Rows from block 5 of a small sound classifier, named by matrix and row number. Rows with one number within an expert belong to one neuron, the router's apart. Each number is 128 + 32 x the weight over its row's rms, rounded and kept within 0 to 255. All counts start at 0. Numbers have three digits each.
Before each expert's rows are labels from the 100 clips, of 14976, where the router gives the expert most weight on average: "lies over" is the class under the peak. Only what is clearly more common there than usual is listed. The data: songs of 200 made-up bird species, synthesised, often over outdoor noise.
# router: router (model.blocks.5.mlp.router.weight, 32x160), inputs 80-159
# up: expert up (model.blocks.5.mlp.up, 32x80x160), inputs 80-159
# down: expert down (model.blocks.5.mlp.down, 32x160x80, transposed), outputs 80-159

# expert 1
lies over: buzz; steady whistle
router.1:209108140213123119158122140107170123103090177078128100193108114111134146108132080154140122126157148166110149106080182140114087094111167139177170148194187070142175101138158092100088151128079113158105155091071071120102136111147089130108076132
up.1:154121185133122164097127156180104092048107103205178190138093098097157091118106114128133124088129121108122120126144163173150189142117127198125133149064130158107089129131143156094135058158129162117116174130169153127165137185088111116160098153
down.1:166077085104100153102136171132120109055186121145112123126120085121132145104126168141118102127148149175164091166163084129137181128106077147159120097105083114111140104150108133152115111117138107151146108216143126121129178074119155055103111133

# expert 28
lies over: warble
router.28:121157157118113098101144138132157117115131122110195114154157152114086150124106114128106107130116103156124107126127110095088136128127097097176116135151158127134142179143115140097132130151108101174067170169179094123126046100133141140092168082
up.0:106132117114110053110124116139147115090126119112121119170124126096099093084163110129113099148149106113143095152134126146207092137138179132127180162118129089102119114146140112097123141143065133113179107099151146172190176102109110144080124047
down.0:117106148127144104137095086090160109142107162127150104152049143104187107091163146171094152116117134090115071068095110126098121090153121111085158105093144185156104194148194113176111159088106102111148148113114109177140081058163165138130145109

# expert 24
lies over: no call
router.24:118077167160120174106084134174122160124120087152136091118094116156066166192149146102123074117105189187153155106099142062149092186166111155128092112180111143112125073110126156142102156142112193099131104078147110129168151132128138108142167135
up.11:124094181134163166112116135141130141168163132143131113117093133134108166163141106125112094146066125180161120121084184097090120174153143183124093158181122148108118093096123194095118165142140217093157073082047092040124139142107079113195102134
down.11:143110166145185093164173112118122120125083131185108164121084114177195125135200186149156130101103137066081112123149154135147108120069130125130113162147115139119126145163124107140068090104161120102179149134135120146149128096146213125140080090

# expert 29
lies over: harsh note; arch
router.29:140131078080148119125128078105127096131147071192134086088121109137094167098099195138144060119114143097150141076176122165171148093099130131089085092116149166113093135076111141128151099153155156119108148124189160170148183102165173122102160088
up.0:182070134175144142072141130170127142082113090173113114180175129174111108131122163136139065098158172116156136131102145139189088159067135186188137100133142100091096099094109132103128103153164160102063163095128122150169153089172120109086157200
down.0:176146117117090146192144177134165157135134112107111128131120132107129106132206084165153104113044101156149135123128163141082104107088145092135132092139141145030122122108124134075129099117059125147105097170051093110074094162152102100174143149

# expert 7
lies over: harsh note
router.7:131173168082175077132101107148113091117109155085077128142127118156141167128160151148208166118174122158174118137154078084128095203082170053091095158151166103161068149152117151085163061098095134122136133158162147120118127133096192161089140104
up.2:165153135089155129146099108131143116097183184076102129116163133166118189130113124164190186134164123148117088091146094163069122163092150083080084140136165085174134114139135094143097142108143109152100060112064115129046183101125170163121124127
down.2:146107163074140111151145205149174157128152089130126173188106168125136190132112131140128129109144137161125089124138105139101130178118115096111102097122188133066110093128154107092183123177099100117154095149089166098097096092131137154174108094

# expert 16
lies over: arch
router.16:133061072116184159102152141104169112103114167079150195164098180120110105140115085151079101141138114149119141140110158211144105065164178116123173155052107085105102111146149073151143160111102127142158088089079111160126087154119102125185097130
up.2:163130115068134118119102098101117099126137143091123184145098142144119103188160086154158160178159074081125084149142186162107088104052172134136141155132156084134066154115149131138141125075154198094158059117120139092071160177122147166182147073
down.2:127151134155186162116160139151115144105155137104176124068134106175095174151116219140125125058193154094112106176146128155151075072134093152156103107132096122095105140103147149140105104111190093150089153116186152181141189137134144119097158056

# expert 5
lies over: steady whistle; harsh note
router.5:151160186111135105121118172192128095124075095128188184183105180093131089148091121180136097149089162100146093155168104123097147162133111135080143144161157156099118156102080097074164091156083157088188106137120173076133094158138176127085129124
up.10:102180142105123112158061145183133127085159086147152180124115112135104078102094139122103093214095147144139101118149080121119193171160122194147102158162081154095105184115085106120113118145123158111149131154124138071139126127093121093070136134
down.10:137146105105131129112104183147142122098121154128145125153164145081135139155076058081169058207088101176162193095136128135097115118186185129079157130130130140098161126115125153081156101175080172159127132103102153077102118198104102140078148128

# expert 12
lies over: warble
router.12:100087131125087087121155088142110123110127152119079149149160181076157074143103113126089176135159151097098152131149152160143145100097108105137167157105179126149152153117126152157158086153137134107106099123101177128162115147123162171147069149
up.0:138189118137136152144106166095150140099131137170184138073082126168065116075128125116179106131069076170131093095160119094131134070154167214130154184134110154097154154142107134087102189119179134162112132144144078125087158174115078085107104112
down.0:086058093144131183146142133094122133146131129113117138169113137135126145115114173164163107125187190142069135154144117140130135134111164120154117108092140073133103136142180093175143118095101081081123123107163160114177155090109126173128126101